Weights of a small image captioner: 1.3 epochs.
Rows from block 10 of the image encoder of a small image captioner, named by matrix and row number. Rows with one number belong to one neuron. Each number is 128 + 24 x the weight over its row's rms, rounded and kept within 0 to 255. All counts start at 0.
After each neuron's rows are labels from the 100 images, of 14976, where the neuron reaches its highest value: "responds to" is what is common among them; "peak on" is the class under the peak. Only what is clearly more common there than usual is listed. The data: small renderings of single solids in any pose. In brackets: how many of the 100, against the usual share in percent.
# fc1: MLP up (encoder.blocks.10.mlp.fc1.weight, 384x96), inputs 0-95
# fc2: MLP down (encoder.blocks.10.mlp.fc2.weight, 96x384, transposed), outputs 0-95

fc1.381 [133 130 112  97 132 101 130  79  69 143 154 149 116 107 131 126 146  82 140  60 103 126 171 117 142 141 179 148 159 136 152 115 166 144 133 123 108 122  85 131 138 144 100 134 148 105 115 115 144 148 150 139 152 115 117 128 152 147 126 134 139 124 147 136 139 131 200 156  96 102 117 106 124 156 144 174 136 118 129 121 127 116 116 123 126 133 151 111 132 171 125 127  69  97 158 140]
fc2.381 [ 96 120 132 143 150  69 140 139  99 112  74 110 126 143 123 153 122 153 109 135 115 144 122 140 158 121 116 134 102 145 118 140 104 112 108 104 181 139 101 170 144  96 123 124  72 154 114 144 130 132 148 134  99 154 124 157 173 116 139 125 117  66 149 128  77 157 132 123 190 141 133 118 140 135 148 118 131 136 122 142 165 123 110 167 123 173  99 154 127 148 121 114 154 163 111 115]
responds to: metallic (66 vs 33.9)
peak on: solid (98 vs 31.6)

fc1.211 [158 137 140 142 113 116 111 105 121 153 163 116 106 112 113 136 135 100 163  96 167 143 169 119 118 128 190 132 139  89 123 106 105 162 142  88 129  82 118 144  77 112 119 119 117 137 150 127 143 162 152 138 156 101 126  90 105 120 152 113 142 133 159 120 115 129 143 133 138 155 137 119 107 132 122 135 115 107 143 152  86 111 152 141 169 166 150  64 115 115 181 122 103  94 128  99]
fc2.211 [100 142 122 150 115 137 175  98  91 143 130 116 114  62 107 151 113 118  81 122 142 103 140 111 111 114 133 106 111 122 144 141 138 132 163 120 134 150 108 115 111 119 123  78 127 115 114 154 133 126 111 123 134 173 148 131 123 118 153 129  70 121 123 144 134 120 171 163 159  80 152 101 112 177  97 103 113 165 113 151 158  88  99  73 129 133 127 141 141 112  94 115 123 124 159 149]
responds to: metallic (79 vs 33.9)
peak on: solid (100 vs 31.6)

fc1.47 [105 123  96 131 120  74 188 173 125 124 125 136 145 134 114 186 106 152 108 129 135 111 136 109 133 144  94  98 122 133 132 199 135 113 115 135 135 139 147 144 126 173 160 117 126 120 131 145 111 106 107  95 114 123 136 171 124  92 143  91 159 118 123 163 100  97  80 131 153 133 126 148 107 110 121  94 135 130 174 125 132 107 114 162 144 102 132 170 112  95 151 108 142 123 117 107]
fc2.47 [142 142 148 149 112 167 114  94 147 127 166 119 124 150 122 143 149 137 142 133  84 157 167 106 104 119 137 153 113 151 149 117 136 151 129 104 142 124 111 121 158 100 144  85 122 125 126 183 125 134 145 166 151 131 140 102 156 129 115 181  98  77 143 109 184 133 181 146 131 121 102  80  95 160 142 149 131 102 127 152 148 114 130 144 148 165 151 114 115 156 144 168 146 124 101 127]
responds to: orange (26 vs 8.3)
peak on: solid (100 vs 31.6)

fc1.110 [147 132 132 174 142 151  93 166 116 132 115 148 134  97 139 136 147 116 163 142 145 149 116 142 172  99 153 104 146 101 123 120 121 174 106 113 108  99 102  83 100 160 104 125 180 139 148 141 125 150 156 180 112 112 112 136 112 124 153 115 139 105 125 155 140 115 110 115 104 104 125 100 141  97 157 156 115  65 113 106 171 116 123 110 100 173 152 102 100  99 131 125 117 114 101 136]
fc2.110 [154 145 107 128  73 139 129 130 138 138  87 114 147 140 120 129 143 108 114 151  87  68 136  91 126 142  96 146 122 176 104 139 141 102 108 121 157 104  98 115 141 118  90 159  95  90 196 135  91 113  70  87 138 122 114 147 155 123 140 167 131 140 144 103 143 141 135 124 128 152 132 152 114 123 129  76 145 103 105 121 144 155 105 144 112 127 132 143 129 131 119 102 117 149 165 141]
responds to: black (39 vs 8.6)
peak on: solid (67 vs 31.6)

fc1.322 [ 92  90 107 153 139 166 123 124  82 137  92 103 139  83 129 104 114 111 143 119 163  94 109 155 149 169  90 153 108 109 115 117  87 109 122 107 143 158 122 122 145 123 136 114 114 126 106 136 105 141 187 104  86 136 139 139 118 118 136 111  88 143 150 108 131  96 152 140 155 117 134 100 144 140 114 106 120 130 153 189 158 109 144 131  90 110 111 119 161 134 158 130 169 131 163 102]
fc2.322 [156 125 111 138 147 112 151 104 123 109 162 100 138 141 156 162 119 111 128 145 133  93 124 129 129 119  98 143 150 112 140 152 162 135 133 160 137 118 107 134 106 163 113 161 117 116 136  91 132 126 143 195 145 126 148 123  70 126 117 166 113 117 127 156 117 165 101  75 162 111 150 126 139 107 150 158 165 144 147 132 144 158 151  95 124 114 134 126 135 143  62 141 113  67 112 162]
responds to: metallic (68 vs 33.9)
peak on: solid (99 vs 31.6)

fc1.153 [139  98 140 152  86 148 118 176 135 122 115 152 111  93  96 117  70 145 112 136 103 136  77 118 167 120 154 100 151 168 125 117 127 110 160 118  90 105  87 112 146 114 168 157 145  89 127  92 121  99 144 166 156 124  99 119 114 121 132 137 140 126  96 112 165 117 160 171 154  97 102 136 125 150 136  82 127 135 126 144 123 130 121 136 112 113 139 172 139 133 140 114 128 161 166 126]
fc2.153 [ 75  86 144 160  92 122 106 143 153 112 154 139 181 116 138 135 107 161 118 149 148 145 163 132  89 129 140 105  84 109 163 157 124 111  90 143 152 130 158 139 162  98  94 106 124 133 173 175 149 164 125 126 182 119 116 157 144 145  95 139 131  97 120 110 128 123 119 150 106 160 136 143 124 110 120 169 117 143 141 149 167 112 129 115 151 105 119 100 136  99 142 100 146 127 135 111]
responds to: purple (26 vs 8); yellow (25 vs 8.2)
peak on: solid (100 vs 31.6)

fc1.131 [116 151 159 148 150 160 145  77 138 127 136 123 113 149 150 122 137 158 121 109 106 110  93 161 152 111 122 156 104  97 128 141 141 162 113 153 155 132 111 142 122 137 133 115 141  74 137 148 126 120 167 106 146 192  80 126 108 105 105 140 119 129 151 111 125 132 133 112 118 104 144 100 160 127 140 116 146 133  78 159 161 113 116 171 110 106 119 166 125 134 206 121 133 122  85 148]
fc2.131 [161 126 131 111 154 146 164  89 159 115 139 127  89 123 147 107 107 152 119 108 112 112 126 122 174  91 123 110 126 109 122 132 116  87 102 142 129 114 108 160  89 143 123 132 112 118  98 167 133 133 134 190 136 122 136 149 100 133 120 103 106 138 125  92 126 118 149 113 107 119 135 159 105 128 130 161 226 126 152 103 120 126 197 121 122  85 121 123 152 155 115 126 134 117 114 123]
responds to: purple (27 vs 8); blue (26 vs 8.1)
peak on: solid (88 vs 31.6)

fc1.200 [142  84 142 121 150 127 114 101 112 140 178 132 164 122 116 148 136 126 148 101 123 182 141 114 127 163 150 154  99 154 164 176 138 134 108 122 113 138  93 116 147 129 132  91 106 142 117  64 146 125 153 179 132 149 153 130 153 123 131 112 123 135 166 162 116 145 144 162 117 121  76 126 165 127  96 148 138  93 119 116 169  86 108 123 125 169 136 125 125 149 159 144 145 106 147 131]
fc2.200 [104 172 125 116 155 112 136 120 122 131  73 132  78 107  99 108 106 128 119 108  94 128  91 113 112 119 146 134 110 121 109 132 121 121 159 122 172 153 144 157 146 130  96 162 109  72 155 138 164 127 126 117 123 118  97 187 159 118 177 122 163 102 138 118 167 147 126 131 102 139 142 141 119 151 141 169 143 127 131 147 139 119 154 121 109 136  81 150 137 141 147 121 103 100  67 128]
responds to: black (25 vs 8.6)
peak on: solid (97 vs 31.6)

fc1.124 [122 110 131 140 133 102 133 142 145 140 125  98 185 116 150 119 118 138 140 132 125  96 104 106 141 109 103 155 166 132 119 154 105 178 119 171 132 116 114 133 143 171 144  91 142 137 148 140 129 126 126 137 124  98 112 141 120 117  95  82 167 110  63  92  69 141 120 122  95 108 112 153 110 129 130 127 143 119 122 149  96 148 102 114 154 133 169 123 185 133 138 168 167 118 141 159]
fc2.124 [149 157 112 138  72 144 128 168 113 149 102  82 148 135 148 148 141 125 141 125 140 113 151 144 142 183 126 147 137 120 131 144 116 156 110  87 126 124 162 129  98 122 130 170 109 120 149 107 144 129 142 130 143 104 165  92 138  95 122 137 139 132 160 207 179 144 117 115 148 107 117 102 111 100 138 131 111 155 126 154 123 121 161 129 180 140 133 154 138 121 136 150 140 182 133 168]
responds to: yellow (40 vs 8.2); orange (35 vs 8.3)
peak on: solid (92 vs 31.6)

fc1.37 [176 107 129  89  67 134 106 121  90 123 105 144 110 123 165 109 122  85 111 133 166 106  98 142 142 134  97 124 160 108 140 160 126 118 137  99 120 122 173 122 147 134 175 107 135  92  92 149 181 114 108 108 129 135 172 157 122 132 125 123 116 103 124 105 132 143 174 175 118 126 136 133 108 122 103 146 127 136  97 136 106 147 115 102 115 127 156  98 163 103  98 151 145 150 101 105]
fc2.37 [134 162 191 151 139 111 127 151 137 105 117 126 148 114 143 147 142 106 102 115 144 159 127 117 136 141 135 131 134 144 131  97 122  97 130 139 113 141 151 116 120 136  90 145 169 128 167  92 121  89 141 124 133 199  95 139 117 148 142 135 140 108 135  99 104 117  85 106 123 158 123 100 154 102 145 147 159 130 137 169 121 136 139 163 158  82  80 110 150 133 128 142 134  65 163  94]
responds to: purple (48 vs 8); blue (29 vs 8.1)
peak on: solid (99 vs 31.6)

fc1.241 [115 156  92 123 115 138 137 148  88 123 157 146 144 144 154  93 122 135 134 129 188 195 122 138 133 184  70  87 134 125 146 187 115 109 125 134 151 126 128 111 123 106 107 117  97 142 147  95 158 123 116 105  98 123 130 160 116 137 110 170  91 158 149 127 116 118 123  95 120 120 130 139 135 145 117 118 109 108 145 179 149 119  92 149 129 124 128 110 161 121 136 126 113 175 128 159]
fc2.241 [128 138 129 138 185 118 101 137 138 159 117 148 134 147 120 128 112  80 125 130 165 115 129 146  86 137 139 109 113 120 125 165 122 113 117 134 147 149 152  64 107 130 126 176 106 148 146 139 130 159 107 161 132  94 146 131 102 104 118 103 140  69 178 153  84 149 116 106 154 105 108 119 123 139 107 113 152 114 167 162  95 108 162 125 122 101 138  97 108 133 117 156 171 121 119 161]
responds to: orange (33 vs 8.3)
peak on: solid (82 vs 31.6)

fc1.190 [124 148 147 160 118 120 130 127 104 121 118 125  71  57 134 132 130 142 161 101 144 105 137 125  96 156 139 120  94 141 110 100 131  68 129 101 108 138 117 125 120 101 118 115 117 125 141 171 128 134 114  99 142 122 125  75 118 136 121 118  66 124 140 168 167 141 146 136 143 124 123 153 126 150 149 108  95 104 137 130 110 146 135 138 164 145  77 140 103 125 154 136 117 121  62  88]
fc2.190 [168 116 100 126 117 122 110 126 113 131 139 111 123 145 182 138 128  86 119 106 116 104 143 114 147 140  97 170 109  84 175 155 160 140  85 116  75 118 146 153  94 138 146 130 177 140 108 116  97 137 130 151 117 158 125 100 106 128 107  91 134 116 107 123 123 151 143 100 145 111 132 101 103 148 146 107 147 110 161 154 140 103 169 118 156 119 177 109 164 137 127 127 184 142 128 146]
responds to: white (47 vs 8.3); grey (30 vs 8.5)
peak on: solid (89 vs 31.6)

fc1.35 [151 121 177 165 107  78 137 144 144 177  96 112 132 142 133 128 118 111 113 108 113 133 140 136  88 162 104 138 119 127 131  96 122  57 149 142  96 122  91 131 122 133  99 128 163 140 133 114 121 116  89 136 141 176 161 139 126 153 153 111 143 153 148 174 149 104 154 120 136 138 123 110  91 147 105 134 121 116  98 136 155 142 159 112 134 173 129 149  96 148 155 122 110 186 143 123]
fc2.35 [154 129 114 149 123 132 125 156  98 133 144 138 116  91 142 126 136  96 152  97 137  88 136 112 187 145 161 123 125 150 135 183 133 151 126 150  96  93  97 144 117 117 157 129 126 172 150 185 128 128 106 121 130 127  85 150 147 114 115 110 152 133 124 108 112 138 171 144 165 146 122  98 165 166 122 122  90 140 160 148 123 108 171 137 119  85  87 130 160 106 117 140 155 101 136 147]
responds to: black (35 vs 8.6); grey (29 vs 8.5); striped (29 vs 10.2)
peak on: solid (65 vs 31.6)

fc1.243 [116 129 163 110 143 102 103 112 137 190 140 132 103 135  94 148 148 120 111 113 142 174 145 111  78 109 149 106 108  96 156 127 155  92 110 147 155 128 155 118 128 156 105 141 147 167 133 111 155 119 108 148  97 124 136  96 145 113 157  93  93 135 142 150 102 136 153 143 131 155 169 112 154  70  86 143 156 120 139 114  98 119  96 150 125 161 133 129 183 137 120 115 103 129 123 149]
fc2.243 [101 124 130 131  92 107 131 166  84 122 140 186 128 140 163 109  80 127 120 141 137 143 162  95 109 155 144 118 143 131 203 144 127 130 141 141 145 109  94 137 177 108 120 128 129 116 122 112 117 126 124 137 141 114 137 147 151 112 124 171 134  90 154  84 127 110 179 134 116 123 129 173 112  90 131 144 121 104 161 132 158 105 145  86 108 109 152 180 115 158 118 132 154 122 130 138]
responds to: teal (39 vs 8.2); black (25 vs 8.6)
peak on: solid (94 vs 31.6)

fc1.179 [117 125 109 160 147  81 112 131  88 107 123  94 150 150 128 126 102 167 108 121 133 126 118  73 106  89 116 118 123 115 159 137  83  92 119 126 131 147 144 134 117  97  97 130 163 144 115 162  99 130 113 173  96 110 139 131 158 116 137 104 136 149 141 141  69 144 115 118  89 145 133 127 138 150  89 150 177 107 115 159 126 112 100 113 108 187 120 130 153 139 120 120 137  85 155 117]
fc2.179 [ 91 150 137 102 165  95 100 128 147 134 136  99 132 146 104 181  90 101 164 155 162 146 131 160  97 132 157 106 172 129 114 159 168 160 103 173 149 171 105 130 125 137  96 125 121 112 151 122 128 115 132 144 152 122 123 135 134 159 130 134 134  68 139 116 146  86 138 134 148 129 146 133 164 184 146 129 120 123 116 123 109 143 161 123  80 113 133 103 126 110 152 134 147 132 145  87]
responds to: orange (37 vs 8.3); yellow (28 vs 8.2)
peak on: solid (98 vs 31.6)

fc1.46 [138 116 177 167 108 124 132 166 128  85 144 118 134 147 140 139 185  88 121 108 108 175 118 118 126 117 114 106 148  92 134 126 163 135 147 138  95 124 127 148 171 160 128 144 131 147 113 130  70 169 116 148 115 137 101 124 124 183 136 123 163 101 115 119 124 121 129 126  97 112 140  87 116 100  94 141 133 154 119 162 157 135 133 159 175 152 155  94 135 155 175 129 114 123 135 132]
fc2.46 [139 142 130 131  65 151 141 100 144 113 134 144 136 118 116 152 110 136 142 142 141  80 142 143 125  89 138 123 113 165 125 152 105 117  93 156 161 134 161 104 123 118  98  98 155 131 108 140 171 111 140 147 160 106 146 170 129 103 147 165 122 185  92 147  96 146 144 114 149 195 142 142 142 148 146 154 144  78  85 111 128 152 129  91 110 129 121 133 104 115 140 118 148 120 100 123]
responds to: yellow (26 vs 8.2)
peak on: solid (96 vs 31.6)

fc1.186 [127 134 123  94  89 119 127 152  80 127 125 119 113 116 131  83 128 134 118  62 151  87 117  93 109 140 126 112 129 141 158 119 129 126 139 164  93 110  81 131 125 149 105 133 123 166 101 201 128 116 132  98  76 178 121 131 147 135 136 103 120 143 149 111 164 137 148 106 124 131  99 116 142 145 134 112 127 142 121 155  90 116 141 107  78 127 147 129 166 146 103 104 156 157 142 117]
fc2.186 [135 149  98 134 118 115 134  75 129  97 101 114 158  99 107 136 134  83 132 155 139 132 134  93 141 137 117 140 107  86 109 106 135 130 125 148  99 102  97 158  88 110 116 128 105 119 148  91 149 145 123 139 144 124 188 165 136 139 136 158 114 103 117 150  96 160 125  94 117  92 143 121  90 140 156 155 153 155 152 116  92 132 123 145 133  93 153 179 135 152 141 107 104  89 160  89]
responds to: black (32 vs 8.6)
peak on: solid (64 vs 31.6)

fc1.1 [158 132 139 131  59 119 126 136  85 142 143  89 146  95 150 155 150 104 179 120 119  71 147 123 101 168 105 124  92 119 133 172 116 125 122 115 114 129 129 113 109 114 120 136 127 138 107 128 109 126 123 121 127 116 101  92 105 154 125 130  97 125 141 137 177 131 115 106 152 144 113 128 103 168  55 104 137  79 151 139 158 118 149 127 122 126 103 164 141 125 137 103 147 125  89 105]
fc2.1 [102 132 156 157 159 139  97 132 117 150 120 129 104 140 110 122 124 103  87 134 102  90 174  87 120 162 103 135 146 121 115 159 139 139 103 115  65 107 137 136 107 120 148 125 195 115 134 160 127 132  99 160 151 124 118 143 127 131 149 147 113 132  97 115  97 130 103  85 135  84 126 126 102  96 153 115 134 119 124 133 132  88  99  61 153 120 140 131 129 115 106 136 152 167 168 118]
responds to: white (45 vs 8.3); pink (26 vs 8.4)
peak on: solid (100 vs 31.6)

fc1.379 [101 125 117 110  96  75  98 151 100 109 116 169 131 147 123 111 111 114 150 150 134 106  81 107 150 140 147 142 139 157 115 159 124 128 135 146  71 140  78 118 154  90 151 148 184 103 124 101 134 115 133 108 165 139  89 116 149 159 121 121 112 130 101 107 100 146 154 117 128  83 118 160  89 143 128 141  94 123 123 141 112 106 139 148 135 132 138 125 122  75 139 127 139 181 141 156]
fc2.379 [153 166 131 157  82 152 192 159 148 101 125 153 113 141 127 118 128 152 129 120 127 110 126 112  93 140  95 123 101 147 160 134 144 119 132 154 179 120 118  73 140 100 121 130 130  93 164 152 136 142 119  95 159 106 120 138 105 157 134 127 152  69 136 142 176 103 121 103  88 129  96 163 135 148  95 119 131 138 150 127 158 122 121  91 140 115  94 145 116 114 105 152 149 145 152 117]
responds to: purple (37 vs 8); pink (31 vs 8.4)
peak on: solid (99 vs 31.6)

fc1.291 [147 135 171 100 153 110 149 142 152 135  91 111 122 138 145 155 152 126 138 117  83 143 150 130 143 150 178 130 131 121 111 166 127 104 136  88 121 110 116  76 156 157  94 100 106  94 160 142 142 147 103 155 132 155 174 155 136 109 163 126 178 129 157 152 141 126 148 122  83 109 118 151 139 119 155 163 165 116 115 116 150 135 158 138 132 159 121 100 137 126 141 120 103 132  68 116]
fc2.291 [109 125 102 120 149 113 146 114 151 141 192 143 123 143 114 126 114 120 140 113  88  87 143 143 137 132  97 140 114 147 115  95 142 170 110 139 100 138 105 159 125 117 174 158 123 122 124 163  86 139 126 117 136 100  96 167 167 137 142 158 134 115 112 116 103  95 115 107 128 164  87 110 160  92 160 163  71 135 132 129 171 115 108 146 153 163 111 129 113 148 149 144 142 136 146  83]
responds to: black (34 vs 8.6); green (29 vs 8.3)
peak on: solid (73 vs 31.6)

fc1.115 [125  85 135  94 161 132 102 143  98 115 114 160 107 150 140 166 148 149 138 164 107  77 154 167 137 133 129 123 151 108 123 133 157 140 151 162 166 126 127 108 136 125  96 128 105 151 120 153  86 144 142 103 110 113  77 127 127 184  92 165 127 136 152 110 145 138 122 130 142 115 113 119 128 135 150 128 145 153 115 172 149 147 123 126  85  84  88 147 150 101 166 157 100 143 118 100]
fc2.115 [ 91 142 148  83  80 104 184 116 180 106 145 121 101  85 123 128 114 146 137 119 134 149  94 147 160 147 123 116 105 170 151 114 141 150 122 107 124 135  91 135  81 139 146  92 148 157 142 166 109 112 130 124  90 105 118 141 131 117 106 135  92 138 103 127 114 106 128 132  91 104 155 140 128 126 101 132 113 119 117 146 106 155 147 167 160 117  93 146 176 116 100 148 167 113 135 148]
responds to: purple (42 vs 8); red (33 vs 8.8)
peak on: solid (99 vs 31.6)

fc1.128 [188  88 102 128 116 106 145 127 114 162 163 122 129  81  82 129 153  97 119 133 113 104 151 113  90 123 114 109 124 100 105 115 182 109 114 131 132 112 123 124 146 113 139 135 152 120  97 101 110  93 136 126 138 133 136 144 153 171 130 126 142  99 125 143 124 116 153 122 165 155 144 121 155 107 127 117 164 197 153 124 149  96 127 132 161 131 122 142 119  66 107 120  77 112 130  98]
fc2.128 [131 146 107 120  93 123 127 140 124 140  78 108 129 120 166 105  62 141 142 116 108 121  98  91 111 102 174 153 100 191 101 146 144 119 130 127 113 170 130 123 130  96  93 109  94 151 144 133  78 141 110 137 147 148 120 145 105 108 155 131 145 131 135 165 117 104 122 109 135 124 146 136 107 124 134 155 136 115 172  88 158 146 137 146  85 125  77 100 121 156 137 132 161 133 134 155]
responds to: metallic (76 vs 33.9)
peak on: solid (94 vs 31.6)

fc1.328 [143 124 143 124 133 121 119 118 107 113  95 142  87 147 102 143 144 121 111 139 121 130 156 150 154 131 108 137 183 129  97 103 138 110 108 130 165 119 149 127 152 131 165 166 110 173 117 169 114 135 148 150 132 112  68 170 197 133 122 133 152 168 117 142 130 154 171 143 118 104 122 149 144 133 103 103 134 123 121 137 137 134 106 173 120  72 135 166 104 106 130  79 110 110 137 114]
fc2.328 [115 111 163 138  99 113 142 108 162 130 137  97 107 105 168 150 150 145 146 141 157  93 114 136 178 106 133 120 114  68 168 132 130 124 127 138 144 115 126 182 152 142 122 150 151 123 157 125 116 124 108 135 165 124 113 109  91 103 113 121 112 143 136  97  98 110 138 169 121 155  74 145 100 158 126 153  86 177 120 124 110 167 147 137 156 133 152 129 149 126 120 142 169  91 161 125]
responds to: orange (36 vs 8.3); red (34 vs 8.8)
peak on: solid (93 vs 31.6)

fc1.43 [172 101 146 107 142 139 120 140 121 142 126 184 127 117  85 100 156 118 102 142 105 153 127 122 106 128 115 115 105 120 127 142  82  90 189 126 160  99 122 128 115 118 151 141 162  86 127 182 152 143  68 109 169 139 138  92 107 160 136 123 156 114 102 132 147 112 170 127 123 102 106 147 118 142 154 139 133  75 110  96 110 106 130 109 142 111 109 132 159 132 130 145 117 112 155 126]
fc2.43 [115 150 136 147 131 125 142 130 164  92 134  90 129 153 150 172 131 144 111 124 108 167 153 114 110 135 114 172 131 103 130 146 138 147  92 101 122 131 144 102 165 119 149  84 166 119 134  89 118 118 141 156 136 138 151 125 141 112 116 141 108  97 164 159 133 154 143 174 132 142 144  82 127 113 109 113 122 131 162 176 114  77 113 104 172 153 133 106  82 105 149 170 146 144  94 107]
responds to: metallic (69 vs 33.9); yellow (35 vs 8.2); orange (31 vs 8.3)
peak on: solid (87 vs 31.6)

fc1.184 [133 127 151 155 155 153 137 127 132 158 146 136 123 139 122 134 122 105 128 113 115 141 126 116  78 152 138 121 144 150 110 108 177 153 129 114  84 135 116 114 115 134 141 130 111 201 116 153 129 123 127 152 138 122 148 124 121 114 118 112  77 106 133  96 113 166 147 180 106 149  72 161 124 157 138  97 152  93 171 121 164 111 128 128 148 117 150 112 109 120 159  93 111  78  72 125]
fc2.184 [139 142 155  81 107 157 123 120 109 118 128 145 139 104  93 131 151 156 143 121 107 141 135 120 142 104 161 150 142 140 155 140 152 115 139 138 123 136  97 165 144 145 145  94 146  74 124  68 137 141 102 142 114 164 154 133 195 133 154 137 149 102 120 137 159 157 112 109 154 115 165 131 109 178  79 134 127 130 112 130 150 138 160 178 129 127 157 116 131 144 122 137 139 159 165  85]
responds to: yellow (25 vs 8.2)
peak on: solid (94 vs 31.6)

fc1.344 [127  98 124 131  80  77 149 132 119  82 135 103 122 106 159 138 176  81 185 122 105 136 124 110  74 115 120 111  97 122  92 103 119 148 137 153  76 125 105 131 125 148 110  92 133 172 138 140 113 136  96 112 128  96 130 149  76 126 131 139 162 126 125 166 106 154  99 115 101 139 113 125 103 118 121 124 148 153 151 143 128 129 148 136 157 146 107  92 149 102 124 133 116 114  89 142]
fc2.344 [135 116 169 142 109 140 132 152 170 154 130 138 119 109 110 111  69 116 107 106 117 155 112 117 117 121 131 163 143 130 144 138 167 135 146 175 175  94 147 122 144 116 151 132 170 112 119 130 180  97 113 174 159 144 136 121 140 106 148 133 125 124  89 113 121 105 131 158 114 122 122 123 141 144 115 123 142  72  88 153  93 124 141  99 150 103 135 109  79 107 102 129 146 153 183 106]
responds to: white (42 vs 8.3); grey (39 vs 8.5)
peak on: solid (97 vs 31.6)

fc1.382 [137 127 100 104 115 138 119 181 150 113 125 169 137 162 163 120  87 144 148 106 108 114  81 133 163 120 132 153 117 162 150  95 137 124 169 130 158 124 119 150 120 117 116 144 177 156 100 178 137 134  90 105 107 173 139 158 133 119 117  93 139 140 137 163 154 116 145 132  79 150 138 155 137 163 118 134  91 172 117 137 123 117 162 136  88 122 122 117 130 131 141 157 155 134 118  86]
fc2.382 [129 112 104 142 121  90 169 106 130 124 137 139 132  59 151 133 130 174 157 108 101 108 122 111 137 114  98 106  85 143 196 139 132 105 106 113  79 162 108 143 166 116 113 118  91 127 113 114 152 114 134  74 151 117 151 129 140 158 136 121 158 134 132 147 131 146 174 136 155 123 145  93 138 121 127 156 125 134 125 109 167 148 161 136 123 101 107 166 141 150 137 108 108 156 127  93]
responds to: teal (27 vs 8.2)
peak on: solid (93 vs 31.6)

fc1.249 [130 141 140 163 105 105 124  99 105 112 147 166 140 150  94 121 115 154 123 138 124  96 144 134 107 123 136 139 168 111  96 134 151 119 142 111  85 130  94 101 149 126 131 137 124 124 113  97 141 142 177 119 125 135 140  97 127 116 164 147 136 121 136 162 109 168 116 125 119 139 136 121  81 117 148 199 143 116 144  96 116 123 130 136 158 175 139 127 116 154 104  69  68  82 135  88]
fc2.249 [122 138  95 137 153 101 139 132  98 159 159  99 128  69 111 118 113 127 144 131 109 139 109 133 119 123 147 100 110 155 114 157 125 103 119 159  96 127 132  99 189 126  75 151 126 122 108 136 106 144 110 137 117 103 151 191 164 118  92 162 123 126 162 165 115 142 154 102 182 129 153 117 142 120 139 112 160 146  95 126 118 114 128 146 101 109 130 138 177 116  99 121  86 155 138 134]
responds to: metallic (76 vs 33.9)
peak on: solid (100 vs 31.6)

fc1.158 [107 152 183 114 173 184  88  81 144 135 130 115 157 154  93 103 119 109 113 132 122 114 118 108 134 124 131 142 137 126 104 136 135 118 167 121 118 116  98 152 121 138 136 132 109 136 152 122 120  76 139 158 120 146 144 122 142 168  92 153 147 135 107  95 106  71 162 162 145 123 154 124 140 121 105 151 139 111 124 132 115 158 185 155 100 100 151 106  77 153 123 135 139 135 148 101]
fc2.158 [133 140 124 142 132 116 136 137 116 115 152 132 108  98 144 152 127 100 152 102  89 147 171 142  94 131 103 125 113 134 144  56 157 118  96 128 114 113 132 106 111 109 162  83 116 102 103 153 143 131 132 137  98 101 113 154 112  87 157  89 124  96 146 124 107 126 131 134  99 123 152 149 110 168 146 159 139 125  81 140 165  98 129 107 142 115  85  86 142 133 104 137 131 160  78 169]
responds to: yellow (41 vs 8.2); green (37 vs 8.3)
peak on: solid (99 vs 31.6)

fc1.12 [141 137 125 135 139 142 114 154 128 149 151 146 133  70 134  97 125 117 124 132 101 146 108 126 100 148 132 112 140  87 139 164 135 132 189 166 120 124 137 129 132 151 118 113 125 149 143 145 126 147 142 134 157 136 130 124 183 155 140  97 154 101 143 123 120 127 161 124 137 163 143 146  96 106  92 147 119 165  60 155  86 132 113  88 101 146 131 141 124 154  96 151 114 175  84 172]
fc2.12 [127 141 133 149  94 104 123 140 166 104 113 138 122 117 120 162 158 154 142 138 146 107 134 101 150 136 134 125 133 179 117 109 163 122 122 115 114 104 145 150  81 129 141 166 149 126 111 124 135  91 126 188 104 120 120 143 128  96 120 136 107 152 135 108 152 122 104  82  95 116  77  98 126 153 116 113 120 102  56  89 122 103 133 155  98 109  72 124 105 137 137 129 176 124 134 104]
responds to: purple (35 vs 8); pink (32 vs 8.4)
peak on: solid (77 vs 31.6)